From a checkpoint of a small image classifier: trained on close-ups of made-up surfaces with and without defects.
Rows from block 5 of a small image classifier, named by matrix and row number. Rows with one number belong to one channel. Each number is 128 + 24 x the weight over its row's rms, rounded and kept within 0 to 255. All counts start at 0. Numbers have three digits each.
After each channel's rows are labels from the 100 images, of 14848, where the channel reaches its highest value: "strongest on" is what is common among them. Only what is clearly more common there than usual is listed. The data: close-ups of made-up surfaces with and without defects. In brackets: how many of the 100, against the usual share in percent.
# convs1: grouped (16 groups) 3x3 conv (model.blocks.5.convs.1.weight, 224x14x3x3), inputs within the group 0-13, a 3x3 kernel for each
# convs2: expand pointwise conv (model.blocks.5.convs.2.weight, 448x224x1x1, transposed), outputs 0-149

convs1.113:137105117146123094133151106094099094115156107128150112108141127106135145092131144145105094152133096132149101136104105153128094143155098124106119149129092150153097123106121135123093144146088124086105143123092142148092144107095161130087146151101164130089178146094148171113105152157098122155124095141091108135125082096173121118153121095163132092142148116094098094116150108128149112
convs2.113:109097160179147143163115141149132141150113146150135074132128121111124161138162173149108089152051136108145136088105119111123084116126162146131140168153142127139148109165139100167097094151111111123101143101124145159145137145162140079095108160136129150149141155165129101077139090135111157095107132134105105145176108130126150135136107120153115113131147141122145114152153140140125084119172152116132141113108165102076094092098115132124163129137110107159162
strongest on: tiles (82 vs 11.2); scratch (76 vs 10.7)

convs1.11:142143122148149106138133123079108133090114129113141153141136113152100096142131105169169101159125080134086082175165125162132090142110105149147115155141118131132127101108126074137181111148180088099126097147181120147156110137132118135152133143139135128101104132112121140096107134159127146153126137138169159115165150104126116090172163127158140097142113098123153149120133147162133132
convs2.11:108121114128146133123111140159143163144146134142132103130119123125104154128119160097106103095125145133117156114120128089131089121144146159156154154126154149118139131139116104153137130151121162091094158104118153123099131117158170098112116123164152084172137109181123129103138096132106161129141069145106131113136126120141134124127112125151188117160115115150130124165149135174119084104099144143126122112115123096106103152150093163132204107128123112133140
strongest on: tiles (49 vs 11.2); stone (47 vs 11.2); dent (38 vs 11.1)

convs1.34:133142130134121132129136134134124124113129123117123122117112126118105120120116129145123091138121104149112107121104100118121089101091080131131102134106093142102100082117117078109092103106063126115090117105105098084101122140149125122130124126116088109094104090098112085086102119092125098115110096104098110135072084102066094095097107099094109104085106101134135119140131127139124124
convs2.34:174166101085129145065141163109133080092125082104110141125109129151131092133108127101189145115141147123138145130164119178147118116097121105082164104108108091118134165105088153147106129101121092148152102125155098129107121109104126124130132103124111103110098103132147162156122150120142107122153146117180128109111102142096107133124106154131134168129109147179142161112080133128122133106116108151096082092158107154121146108135127119135124113165121172101090
strongest on: wood (81 vs 11.2)

convs1.216:132135125138104108118091106103132166113134174123134178096132187097119171094132182106140173117125167105131155085118156096116148105127171132149122147121090125126088155116098149108118137095125090129154096107149103112144165114130134140107113119123100113111118109132108105108137153131138126130087088116135151136141128104125130095083162129090101132073099116091116088129113131145133118
convs2.216:142132115108136122109157156108122156136101110136151119110112117156153166128133135107092091113107117117177119085140110074126097068099155098096132148110114087114096126105087141118104126109096096115117090083125110148114136111132145121145093120128165155163118147131133089118135137147145138150171123101109153130128097100117074165124079084168143102154123128115127125127133172135145100107143110116126124129110121147122143114117103091124124117176119160102128
strongest on: stain (100 vs 11.1); carpet (27 vs 11.1)

convs1.1:132114118119121124144122111084091082105111095087101081100099096093108110085107117149137138147123148142146173151152139152127131118136132133136136148130146142138163118124108115137121111123112111125140117129119111113108115123103119133128167144114087112120112135122089114114110103094097091087105113111153162189169150174182164183152155148151123130116128132088100106114102109116087086
convs2.1:119145149107099102109093139118147089092142110080106168092158164085121123087146123126146152148163138120114136126098186134117146128110082113139107122089083136088064166109132143123157142150117143115097112137076136123149135106141107143146158152154107145093144141106137158147106117103155070136160120154130095095101124105137123113155124121130086135116149132138136122118107097094141162136117110082123101126114119176154146091130131117108109131139145113120101
strongest on: stone (100 vs 11.2)

convs1.65:159157160155129147163139146101096087118108086113102087112134127112126131125135135163140146152107125158120144119122128113112117110100101150140106128165124095143110122134133135105120157120123102100085124137108116140103098107100101120097082112088070101109081128103100109088125129167111119151128137165114103079132124079111115088118118110119119104114110108086093088106111097101109083
convs2.65:165146137145083098104147153083127083080162090084136105131126103126128104096121108130172134138134101081131075112158108171135130131126144125119145149073112112143151124098093112139101141110094148176150085159137125121126129138121095138153127153118102133070155110076115149123109143109151079128105123144122122127110149144141148119143148116089101163093095125132089136085077121083100131115097091146105136099139122117122120135140150126137100123138122124154140
strongest on: stain (96 vs 11.1); stone (28 vs 11.2)

convs1.31:109120128088116132098112136139118153132113155129130146114113104093117099094099100157131115165128130148129158122088117138095104139097129120104075100089076091096098107128099116122115127108149121097106125112112119125141127113107158121153178147121094098097083090076073084081117112109112110104097099112133117158124103158137155170112129114114124109101103098136134135105108124101118105
convs2.31:126131127096141138094113178095108085116113123088088145079121146115141120095153148107134132140142156127122165107107181111114158115093101113127135125110099102103102138095133168131152123115126104121111101145117120095101117097118061126141168107122100127098131107116115119165114099094177134139184088152161098104099119122117097146137113154119105114079158136120132125140094097105141146122094114133128111136127131130131186095142117133074092113134104160120099
strongest on: stone (34 vs 11.2); wood (32 vs 11.2); specks (32 vs 11.4)

convs1.139:141124110159132159129132175153155145114096120133136130125139137123161108138176146129118142145124111167127074128114125156157143190198169112120090120166086137173130115116142127106123132078075099121114133127102157149104107113125125146116130152094098116112128159092142166116139103138141102121163123139146161150111119142093108125102111082123155101138169134101129112128143111157144099
convs2.139:116132136144149111127120104122115157122113133091124104131160113067107161102153132105120123139090124141141135124102119151119136156131172135154141133059139125115172138128150105094158129121085115112159140146143145131154116168140128117138106115128124123124146131130084080132141119118099113150139137158153101095141174144112168098104167142137114112132144166142128108123087130119108118109099142109109105079119133118137108138172165116145154126102155105110145
strongest on: crack (99 vs 11.4); stone (38 vs 11.2); brushed metal (29 vs 11.2)

convs1.132:127145126143147135127146155165146129133104113147143140136154154137153161143169155099115114104114109123121110140114142160155177167176188101117101135129130155160132095119094085126090090077073073112090116147099122134097095120100128139108126142083088108105136127127142163134138098123122101104135116119126152105105129122082103116109114094133129128133155136079117098123145111128139104
convs2.132:105141089116137123100104132121119144135105123076107125126154131083090146131122134091132129140103131128146169142068116151108128177130174128151104118088128102084160127144141120095175091117108090092136142141121135123149136163144091126140127108126073146111144157124095101135130122126106096132135144161170118098138142123073158090088142152106089122080143154115137121129090110123088110119110137129108102094112110132128115100166151157136141132093127133069105
strongest on: crack (97 vs 11.4); stone (40 vs 11.2)

convs1.131:102121143102096111123116112151118137159112122165144146142160142143185171146162161088140136112140142093130137138131141123101127125105135099100092093088094129100110100122116110135128090139132091117120101136124077119119135124102123109093115092085086118123098115120129123120088134158088124147083128152105136128122139138115147139093089085088083090103094098088110110104126119097110101
convs2.131:156088120090114130094116135115115089087129101098123120121103157128124109138079100081179140150113139116099147132150099147115111165104140117126085077107121102094123143121110154099144093113130152112139120120107103123114112139132103114098125129086089129108136108109113134107132095077147113161138136147124139109122111113124132142099115152075121169066097148094131090113077112126101130121110100144108105112098090182106137130125122122134106133125109142079106
strongest on: tiles (38 vs 11.2); bright spot (32 vs 11.1); wood (31 vs 11.2)

convs1.141:154118126130121104144141135138127114113132114134146137137111122160149103167124128149147146115128126081102090143136134142136120145139138128141120113110092123133106091070081146157119093099054146123125148126107140131122133124124126133116139143130129100107114128114148174149098073089152166128101103062134113108132137109145148145152165160121105136079083075117117114148148127093093064
convs2.141:137134137111147157090178102114079128095148131113151113169136154183112129155085098094089117111146128113153136113099111119135092099087178144136135139163159112090158164099143122164149099103127126103104134124124072090140110126099137104125133103106141110126064095133103128117125111132122146170129144124155179168127089036111118128150090113131152116130088106139122122131120130145141110106145101166128103121145111155136109133135101113109124168143149172105152
strongest on: hole (70 vs 11.4); smear (29 vs 10.8)

convs1.17:076099117077117103084100077146143118136121108097106109102149166115125151103127143136151100118126105081104103112134114104138106106119112087116126117109146134131155125148142115130140084114126101155173121120152107131148134113132140102135172140157138146125130122107098112133154143086148131093127123100107154163123121143103131140166145090149129082126116096082103093116142088094093068
convs2.17:135101064123140153173123087116159125155130162122140113132112157132102119168110133127119105084121120121139141135081127127121099103109138123154139129169125125102158167136152124157123114112159129114134117120123108094124173134135128095115121095121142089106111120144113122140123127166125111120131113122136124184117099130061094114138103126144102131124131124131113132113154099118155103145166079156163148148119140156112106108113113136160098091149125129097120
strongest on: dent (100 vs 11.1); wood (27 vs 11.2)

convs1.173:130150133117136104114122108135183167131140144158141157129154105112139132134145140119107117123123106113115114084096097079116088091105100137154118131142142129143133141176174130125131137117142160183174144142130170136135140189170137144148167152169155190172133149143152147146170198154142164123123157130126104123106114109134119121125122102107119117102127118130152134117130102116123110
convs2.173:103157121124126118107110122099143117083159134089047137115146133098140126101100107066094084125152119168099106063132147120131157103099128090113127130099093081068140134123151114130138109098129103120108119099087123146139143128103126155134149127117050120092113109116090122127112149116118134129121117114083098124131129121096115106102136139128116097123149143160113157130093099133134117124108128117123095110121089115119155106136123132135075127129127103077102
strongest on: hole (100 vs 11.4); tiles (28 vs 11.2)

convs1.129:106119114111109145133095142149163161127112132150157133100131143117143125119161160129110121123154126131133101113094132104118164121191213099112114094135126091169161144124125132135119155132082114105119101138152133167132130133130113132132092150146099111113093149139112178164124108138140157105176146100132115123117121124156093114083110104084142140105166168107104120100161150127167133
convs2.129:121142128162146074139113118130135150121150154122130097133139080095090186122128121110070117128111095117120128136101113134162112130140165134087158175109148128146177128158142076101162166125105145118148153113131194088144130171179182126131125107145125107125172125152117110128139131106106124120126095143103099128143132180144159081087140135132124118131160135140102132129109136117098097099102130118119120109133140125112091107139150141149123113121139112122158
strongest on: crack (100 vs 11.4); stone (46 vs 11.2)

convs1.176:126113130130094146138137152103118107117130134104126118182164095130125114094077098138138143130148137139148141146124159134118146143119132173189144141166173151192170151141126128124134144141140148105115130145128122142142092106101104118120096116113108123131120137137123144130109126149105104136123128133090072092086075092081083074154135134151149167159175143125113130129106145141134152
convs2.176:108169125132083112141114099156098091100140138114072156120159125118104127119123118116079158142159139096109116145121158084109162123116099128134123135104126115135100156106130124118152114131113119160119101153089102107127095127113107146160146127132131150124091108098095143172111153097150132136110115129134110154079127117118148124157118094123098153078099037130101162104122105085123147114093119152117144129128138137151096126091124092072116127105162140142130
strongest on: wood (100 vs 11.2)

convs1.64:119099065144129070145134094142124146119100140109128155071118159097116169085130171080136144110139151101111135136129145120105140108125148169138138164122142162147171095087101122101119120124155119119148105105148094127163159137122142114119129133138169133119157138099155130117164165154145142115136135104141123151117095143107125158101114089103144086094094081147116123129099132129129162
convs2.64:134096140131125131149118115116156105155130170112124143105112171131125117144167182130091124124132129121144151157089168116140117084135091129139143152138134141132118151145167110160111154142151127114102110144132125071105134128144118117118144108147128123109110134124131140112129100156139098107147145129124109161118082106109073131139075137126100131127150132117128092123163097096150127111115128134173153140083182145071115084101094120104126076156096104140133
strongest on: dent (85 vs 11.1); leather (31 vs 11.4)

convs1.159:146102137143140117130151146150101127145137094139154131136100112154132097155147107148125091141128087136153121130103130155121087151145093132111090165117067163129093133108145158129105152147095123103128156123094155139092104091106147098111164118091118139111127108131137118113122112137133110143132130153085107096133106128167110106082106176075098175112108146151128098161128075153146103
convs2.159:130077123115135143132118119154117124154096124124134134154101138128116117108138128145128074116077120090129120115106131106083118119119134139126134093134144106095115117153091100157157094124182115114126133081123145127124148144126122123139141121116132113143123134123097165111124095148113123132093088144071154126109150087080124134090135130131131131091130148151085102107146150124144100131164085160149137126102120113134161095121104156121152130120118108076111
strongest on: dent (98 vs 11.1)

convs1.130:127120124100084133138112170157161173133117138105112153114138145134119140116146165108119134117140120155131107099082128101113178109165212104109102094121145095144160114126134135139117173145093104106126106138150144147134111102123113134138109144159096114106089126158106139159109132163127137105184163101124130156112110133158098110093106102084126156103142164103104124105150153133144144
convs2.130:126128126158142085121111114119145146114146134142123090131146090096112195120135136097086109137115094097145138119124114131166125124154181123110161176117141138145169118146123096102173185130112107124150146113132194084154113177181134137128110094150120116136164123149127110122139109118099138129125093147115094107163131158166140107099145132146121110129166160131133123123097142128093091105118147107101110108119119117113093132132146120135114103130144115123151
strongest on: crack (100 vs 11.4); stone (52 vs 11.2)

convs1.14:112129117120132121108113105135149157135144161149143136166113082174111092166116092115145146133153151133136127104126116106138112093107102154143103127144114150110131150144153152148151145147131172120073174113093170118098117119108117086072123102114138138146148131142157140127113085113125105117117118144167120075166109082169116087100078111118094126127098151126114118145153134118170136
convs2.14:111115090119128132115135132109128085145130144090090088102118142116127121125112139125111122140137113116128121106117113141121154114105100127134087084098123075108120125128122065146143081105157090105128119133095105084139135137090113104104089105102116144085133122085099149105121119100108084122131101129135115123128109095097123093096124119137082092095118140113105097110134095107064118135119083120136123114133147134127102088133138108113095128144103114106123
strongest on: dent (82 vs 11.1)

convs1.158:122137144125128130120129136120130134116114114103106114120104114121120130116120103125152149113114114079075101093076084092096101093071064130132141129129141110106119094095106084116123101111100093070083096102103092079073118099103130115115117134138156139136138123122125134143118133107126132135113135126139123117128125118119135141142124113126123126144149149100107115107089094082075068
convs2.158:128190101172121105139128158125124155099172104091102134091147125110164142109062051106132090144192131167126090135103102097121179151100142108104124120102116106111121141090134140122120141121104096149126130127092101144155140152098116147100158165108074146115125167121100141145139180142178107122104130095101116149114123150087175153120128153157137093101112128140142180110088106135145128136112108143101115129122096119120116092127151140166081143134166125106154
strongest on: smear (73 vs 10.8); brushed metal (35 vs 11.2); wood (28 vs 11.2)

convs1.135:159158134159160130132176161161133137144107120151142151151155158137158183147155159112120133115115129105106127135111141138112154146131155110116129123105130148127120079101086094121094051086087081095089110137098090121086105117103119140118121120065118130140124110121135137137130113135118101131092106128113120103129107115085099132121101109129120118131137137078095104110124110105118089
convs2.135:133134073104128150113117136116128125126093125076102122132124137117092117127123124077150123112095127102129174147091098130091122179119160132152097063117130094082121128124127139118160066109140091086141135130121133104122141150124072105135109116105061132102150164121101154134126132124113104132131149173165123110125132147058149119096140142101099140109130156109132138130112104116099113117089132161112105132104094137125122107150146148121146154106131141047090
strongest on: hole (99 vs 11.4)

convs1.23:079104099097131119131099103155147142119126117063095082134143153134107112126115100136147127095121113061081083103152121084145117096119118098108123138130133146139145129142149093119124076095094136148160129103116122113104136107120149123138145144155150140140114117116070105097156135102152124128097113109139152157128106114112108099165142099156121117098102109110129093142176100118118096
convs2.23:125106070104116161174094127126143103156145145138111118146102137132087108145107110143120103047094113113123152118103113131126080103095118128126128095183135095096130144142124129179102096089172123076111120106140123126122161100126114092118112074120145091125096113114086140124132126150115111126121114120138131179109085130080102111139099130136091115109100100107117112134144125108126094115157087139157139169140126137091111130121094144131100111118095120099092
strongest on: dent (100 vs 11.1); wood (48 vs 11.2)

convs1.102:093117129110190130082118118099127182100117145103120154099123131115157133118129098131146170125181118079115110086110132110168132085127141168130098169110097151118105098136170102122128110131157109136156111141125077103151173121097152121117112094115093115108121141111135133093098134147116116129138133166091084109129132113126149136113128151111109149112136176125117117144132098143132081
convs2.102:165122090078156124093167155133110139105093103115127107102124127145127186123134118070099111100100119130167142107132109091106102089095163080075129129134107090125116142132092132128132114107134097109146153106120127137095144134149144103095112098138143115137125147145132143106160142119143131119149152084106119143123101112108093162071089088136118141092111107068123124142112159137140123097140141155092090104124093130098133126116108089122125111142125137117103
strongest on: stain (89 vs 11.1)

convs1.121:129117111113129155099133139101104093110158108102111103083098098099116099107135122125132130106130157087126141115111117103118154095124144095093096101122150112130152103100093095122145104127149103099096101124148106136154118126128111129155093126141088126142108127152067113138123103102139092061169117116133115128154111073145120125097122155095126150077103140102106093111170106103111102
convs2.121:160105159168128122151158117148147149118126110149142087162133111135120166115179138119126093175114117128123096129142075111120113124163147164132143174157152119132138118168113103162126104142124130170135147107154164140132151120146126098152104144137170123129183154130123152065133099131098176087111097147101136117174162107172185123136165167098133130129149120149109102115108124134125089111183125131115142104116126147127107148127130145126115113127083131154156
strongest on: tiles (93 vs 11.2); scratch (81 vs 10.7)

convs1.187:102118136153123146180133121128124109149138133147156143122104101155134121178123145129066112151139109142144102114100106137118111149122138167124128145135121142132156105135125112097140142124125159108103144155094125161105137078089159153082156169101145125136131118121107096111147128130142123111110103110135099088158169093148183115141118089162170113158194120169092095138140096126146129
convs2.187:131137088126144111113123142176094148110118108161117086103129123121120164117100078126117092094101143148148117127113110097124112125117130095105127148116133140124102146111118110136130077131113140109136156109089142153157142115166176061090095100143172106170109174168166141096131126133126131102154148102102102138149111154124123156139077120133111119137123117145142108165107169164105088096157147132119107112105100141097091117135094132144121119115137133112125
strongest on: smear (92 vs 10.8); circuit traces (45 vs 10.5)

convs1.170:151161155122121130115102117129120114135123124163135138134154179137125152078078100071105072089106071072078072092089075102137090107088059121122103111120113096114104129121117130128127138118140125138150111123138119109109124116122135119121164135138141134134118120122140114126145146140130158132116110102124121145133137145132155153111140117103116103083106096152162155124132132115103118
convs2.170:151125108122136129118106133099135087083149151050101139143107168128114089102145142135144117112114151096131153115135131152122129111104115119121123132108102148075120132148183152145120153107159112106125109131116130102128139104137114135153119128117080110077128165109133159137129145125126095131098131166105118118126141123081129129145145142124135101102160159119125144097086103104151140139164103143121119134123089152122175109116165154116122153137122122078098
strongest on: hole (100 vs 11.4); stone (59 vs 11.2); brushed metal (38 vs 11.2)

convs1.86:135112147131130123132114110152136147139138114147127099149142137140146101157135106123140119133141110148127094102094096112123093089088087097115132111103158104126136102115142110101158091130164097108115108127122073097096099130149095094155088116145104106140107096151101125165105098117146116123182146116097108112113121107075087101097112092101141090095120097104119146106100157086123162
convs2.86:123093108119090152139135090125143116131135140132105101130109136115110103158093085137156123102140144116123135120136101150147118094149099135142133109137140111121132138129121096177078126142139125153148135150153111085139186131134133111104092114140133103107067143138111139105120099143090104106087147109101114140136133126126125096130155147161114100113118103143152107107130094111100108126138119094159180136106140168107097133136086152162071042125066103130120
strongest on: bright spot (86 vs 11.1); leather (38 vs 11.4)

convs1.157:089084160154105148153099152085094159122096151128092141114126154108101149101105110112108164116119168151110109111129158100105158106125119120149183085119149070106107108128144105094147108124138110133161094103161107130124117136146094116163108121138130118108133125141146104138179132115175144125169136129115127144098127163107116152154133074135140114131143147100115172106100160121118110
convs2.157:139146114117135185133153101139093124136119143139088128196123120170129145118120124128092076107072143116127133084124133096130121115095123172120124113147177088048126125151095116153139117090193139105120154071153113109139147133097140093133139120122140121117114104133098198122106111121102121125120142126057183124110115098094165127115094116115169122123120121111129113132135114135125087070152115147149134139107113112145125103120110138118138140126094141082116
strongest on: dent (99 vs 11.1); brushed metal (35 vs 11.2)

convs1.54:094096114110123109123131125096096103130156155108150147125095089142150124095111120098101133103113111134127131096108107135162126109132107124115127116111141132132156115082098145124137117092118171121111161111077159138099178130111168110082135112098089091089108144118102107108139109103158109116167143136085090090107158120103110108144104110169109102172142124100089084131157131128142126
convs2.54:141105138076149126096135167174140161125108097152126133111117127119128150139122118123139118097133159167144152106121143147106145123141111091144106123126097123110105096130093133115158098149121138138138162127140156147154085158137154113136123085120116100152141152153141103125144109128137145071165141166142093069182132156105120168122138092119132110125172142152167099164131117155107121107125155112123129106145092133142117089036132158160144077134115131095057
strongest on: smear (100 vs 10.8); circuit traces (49 vs 10.5)

convs1.72:113136130058116109118125114125132138123128160100107105101111104091106113110130138157154178093099127110076103157169179113118118112069096158135159109106126088098108135073108120089128145149170139114127123101105157115115165158159111123124149125130144126141097097112129104109113136121109112094126118109129102120121110122148161185115096100120120118140145162150123151108109137097109105
convs2.72:112098110123122159159141127172154142167100186157151116160081116147097119183120107149131136119119133160127128105128099150155077098145088145125167141172152153142127042159164119185097110108158182087128140142132131149119167077153154102110127112146148127165110122142126126118137103155105150105120138104117149132153141116144125127126131150154149127147150100123111108150167154150090103132167126090167161143119129097082123161113100159136142114134085124141137
strongest on: bright spot (91 vs 11.1); circuit traces (32 vs 10.5)

convs1.167:094083135152111125143086137093090151122090127129066138108092141121098141106100146092106179085105155132138146109099146111100140101106141113130184101109149086129140111100123144088128134086143112103146117098143103113140091122145105115153093128148114149143114137131130127132169135129169133124166129136096128145107117155105127148160139078145133086131124113091099162102107151112125141
convs2.167:127136113117142167127158117141104135140129150125113128167104142157098151105110108106109086103083120119146117101112117110130107095090132151100118129152169088045150136150107141125141135085188135088121151075123137106130132164122136115123118124115135112097138130128086197113109116116092120113117150123073147127099099137097148132110105120095144127140133131113124147136127104116133090062141095175143114135081110118139130106124089136115133134114100110076105
strongest on: dent (97 vs 11.1); brushed metal (30 vs 11.2)

convs1.9:137124124125130117134125104101104083100122100082089081129119108118131109101113107126113123126128131121117139155151145160129149153163163145136167154115153168126182111123109120149133099132100130130125115149137083107092128128125131125116142130093090111106107142119094114119112117090123097080109113103147145165163145156168154172157158152165130152157165166112100113120098082103088084
convs2.9:126108168106120117120105129127134083088148098083126155113168156101143135095156146113117156142149151121104163144101198124118147152105096130137093135102100118089064155124113139140142122136134121127069133126127113099154124093146101128143158176144105118090134139116137147113100077108128079137165112154130126120111110082105128093141114149151115116100138136137142091142096071109153139127125107093111087132088125167132139104110107113120132151102156079114100
strongest on: stone (100 vs 11.2)

convs1.98:114144114119162120131156121141155163131129155139134142146168154137168152117161151116163152088158124063125104126156127132162139140186160126118143143155138152155135129165169132141179159158175122166188135147166145139121117126160129151142128152129123164158121143156114151154131150145144145172177159186122123098133146116167139148141132123127117130133110126097139149110122131106122136
convs2.98:128141097122121094111121138092105116079121110094116110091096123112096139100108105085104112118140116098122114110100152128119155081092106096102089114098085083118113132111116102142125148120101144131125095142101131127114163123116123122128121125130093121094152118098109098156105136096125111083119097129113099113116168096139122123113144114152106104078123152139128149105083099105119123128132120125088125090119112122138110109156113101106092097134123121126109
strongest on: stain (100 vs 11.1); stone (37 vs 11.2)

convs1.80:080148174100149154112141154108154122091133168097122161101131133120134106114147125116135153103121153114109123125132144102128147111105117076136155086126176093134174137128140152116091157144108090113133096116140094123150119131162121141165144114141106120132094119152098120142093134156072124168071132152147116133164114102161139111135118116151122110146129107086134153095128172106131177
convs2.80:120098101129166159131138098147114144148106188128142080135053131134092120163131138153114110112073139132137136150093088118151083075140118133128169143160148118125156102111150098163099133108152130070135135114141117123093167126132141088131105138176094106149092126143143161106123088164072109057127148120111139142132118139107121132125117102143129128154131127121152105140168131154081091138148164135166171125110151100073122127120079146121131133122105099136130
strongest on: bright spot (100 vs 11.1); leather (32 vs 11.4)

convs1.49:115121119149143085147130110098093105093079094139152137087107110110118103133143120124119102161148084157136104117128154114096109125107092136119093168136073165144099092107103126136113159176150138105110123119154097140157134106126108127166109155153099113104111133107144169130159096083147119119126143148097118104105139108140165126156101093139127135127153159098097109103118101150178129
convs2.49:136096160097102115103152097110140062152089095114140143155127110121140133105139147092135132140110093112130097153132122120116118157161110153148103121128149140144123120124107105141136128107116141123165119138158116106156108132110149128139137085126128138072119149088097098130139128173131115103116139159120131093138193128130152078105180148135156122138130111122081107075100143120132112132131118079128138079132137110149126154145182136125078107117134120152130
strongest on: crack (76 vs 11.4); wood (29 vs 11.2)

convs1.37:120133107151138099129110076130119122124115115134131127115102093102132119102114102112114118117116124107106123120118124119132136130144142076061049089092082046065085093125101117111109128144138137122124125124133130138150106104105122097119143129134123106073094105071086097101138122112124134125101126136124129156125122150148151168133135128134140140133135133128114084153112096144128101
convs2.37:097131151118157149137112132099140137134146166108145155151093168124084106139161139155105120128140157099128169093096134120108110097119123170195112146135132139114129157141202145122138134145137145093052096142093143098101109123159112113107138125124081117107154132138137118137118102156134147134133106177134120119142154082130127159170157142142139114112163157130140132141139087126160132174118139159153164150134153129126144130136133161094121136136143145134140
strongest on: stone (50 vs 11.2); specks (35 vs 11.4); crack (33 vs 11.4)

convs1.105:093114130114197151077116118106131183120105137125121158098124131124145125093120108101115142119181121071121111092114151129168146094126145189145127150116116171134107105137177112101131114124171112143159118128129072110159180128125144119126130102106104121121128154123134119104111144155124091134150140177107096103136132119135151126119143145127087138135137162124104111132135106138115081
convs2.105:156124091089162113095167159130121127110089096104116111094131111135138175104128127077111112108122114153164129112125111102109101082086153074062113132132101079104120121129081135118120115100126094127143142110114120137107136132138140120109124103126134114134121143142111138108152145103155122113163156066110122142120098126100094166080098091145117148101111100074117126145110153141135135107137136147092088106130090117108146113117132083120117117155139135113088
strongest on: stain (83 vs 11.1)

convs1.94:110128111159124133184188145094116111121108110131140133103123114127119137131160148136159162110133159108148157133132154131122149126104139095076076102107052104087077098078095113134113111134104134089131130118088135126095111114120148132128161135108113106139119156154101132120141160194159138179153138142121118149125122147128122136136142150134126155125116152107088097123136120122125094
convs2.94:118148157092098079132131178131125117142098105091099159099112128119115121102124108150135148124136100142139135135103128142108138119084090092079106082118088096132122131142106152135135087135146138135101130136101100107138104139117107139155136096131101131115114121092121159157130146124168097112169135096140097130108103116091095161115090131078086106095114123131117142101129090094122148132110114139110111148146105139140137068112097170112116117142112151118084
strongest on: stain (88 vs 11.1); brushed metal (41 vs 11.2)

convs1.107:082097109110173138109138151106123139110099145138137154091113126140155129130132134103119136119160119087118146094094105127173133119144152174126128161121107145123082116120123116105139133142179117146138143151131119129144177135139153145119112105085095093104134158146150131111101110110122086135160167178076089099101118109130111112125120115104080149153172177120119099140134093144125092
convs2.107:138138071092141097106132147158127141119109091129117130071120090105118167110093127092120135106137117149129112133116140134104120084109152063059093127106078074107107129131091155118129131087117087139137157146117129158113145109143138142099133099132119105140124156130125113132156165124145122075143142082134095132128144119095090145072144098141096141110110116081113144130112153129161137120136137124079108125125089117131146105121129116131127103136135113116083
strongest on: stain (100 vs 11.1)

convs1.174:111105125104132155123140158157137151110125160142114110144096098133124120121114122148121111162123130178138129145105145145123107110129149107088100107122133197185158115085105103106144176134122124089067132111107158150098155135146103117157138110107112090114109103151121099106109083127078111133121103124131131153135160147093113128103083122111121129184152154107098121101102152129138154
convs2.174:131138140134079098166138113141091116127089122139099145125113084136069124115156141103121125107137114097122110149116127114090141124129138171127117097123163087106105117157109113134115105106132124164132141103120122138082108112086128158164139089108170117131116122096102121166119152111143153099117150147139122143094147123153162099102157136141113119107112096135094133090134152100109092103143104080099138106120099122116096166090156147100120137119162152134143
strongest on: wood (100 vs 11.2)

convs1.59:093082094126114115121112125156159170144124160166159190128140118126123117123118127099131131105157121080134109151160179148145171188186201142130137120113130128109121099106075110135092102116122155147144141121134147141154143143136125122119127131124173135145148123133142110118162143147149113108135116075157149157130113146149147161112117113111125120117127122145138150133121154149162178
convs2.59:114171154141130103097107149109115083105150126102087157096124112121128130109151170106141131155150123130130109139152165133162137080154082102110155153099098138160105101127132132128092179134088115162098069177146110140153134123105130154119156054172134143092124158125171114164148177115158096104140120112131119110143101145144123133147136158134119162149120114125154155087101110114138152128077148131117126101104144086106145121146126111105137091157111132161135
strongest on: bright spot (100 vs 11.1); wire mesh (53 vs 10.8)

convs1.5:124123130119133121121103091105085077101103095104071092159150144151153141146139144147146140152148156154153169139140142147125154146150157125127129120120127145133143100113111101143127086140111117125111105125118085108082113121111124135105122104073074095095084115102083103108125117110124103092102104114132136144140144142155153152137140146146123154147149158102093086112110089104087093
convs2.5:112142151097126118099095142127141087085153097085131156102152159087155117102129125122156157142132154128088152139125166163099140153110112089120101115078077128118055146118110155127128126134129113142109120143102124115160116112157084146160149159131071134109133084123152155124098113092116078138148120147134100116115117105104105116145120136139109111116127132152148143140092092124156153117123109117108099125091108156132141104110119094143119139095147058104086
strongest on: stone (100 vs 11.2)

convs1.202:125138130123123113139143121123142154129131140163160134126134122125123113122133126130138130128125114119129129125100106137113098154120081129146129133132122139147123150149161168156146168127148111121119115120123115124120105109103121114095116118093126144106113138091098097082125118112126120100137131117211191205192178191165144186108129125119126124118130119086084093110116100125117081
convs2.202:128150106148139119123148131075131099109173117128148140117111143122159111145073065141181149141173131149109122108154119154130155151139148111130138125099110150168146145115127145128107173161103120165126100187106143125149119123133101139135119190112082128100143120103153140126107137132122052118109115124109100133139135126144125152134135140148109147122138147153115122106098125116148141132142102143115136119135146161119123135138132128165059128143154106141139
strongest on: stone (61 vs 11.2); scratch (31 vs 10.7)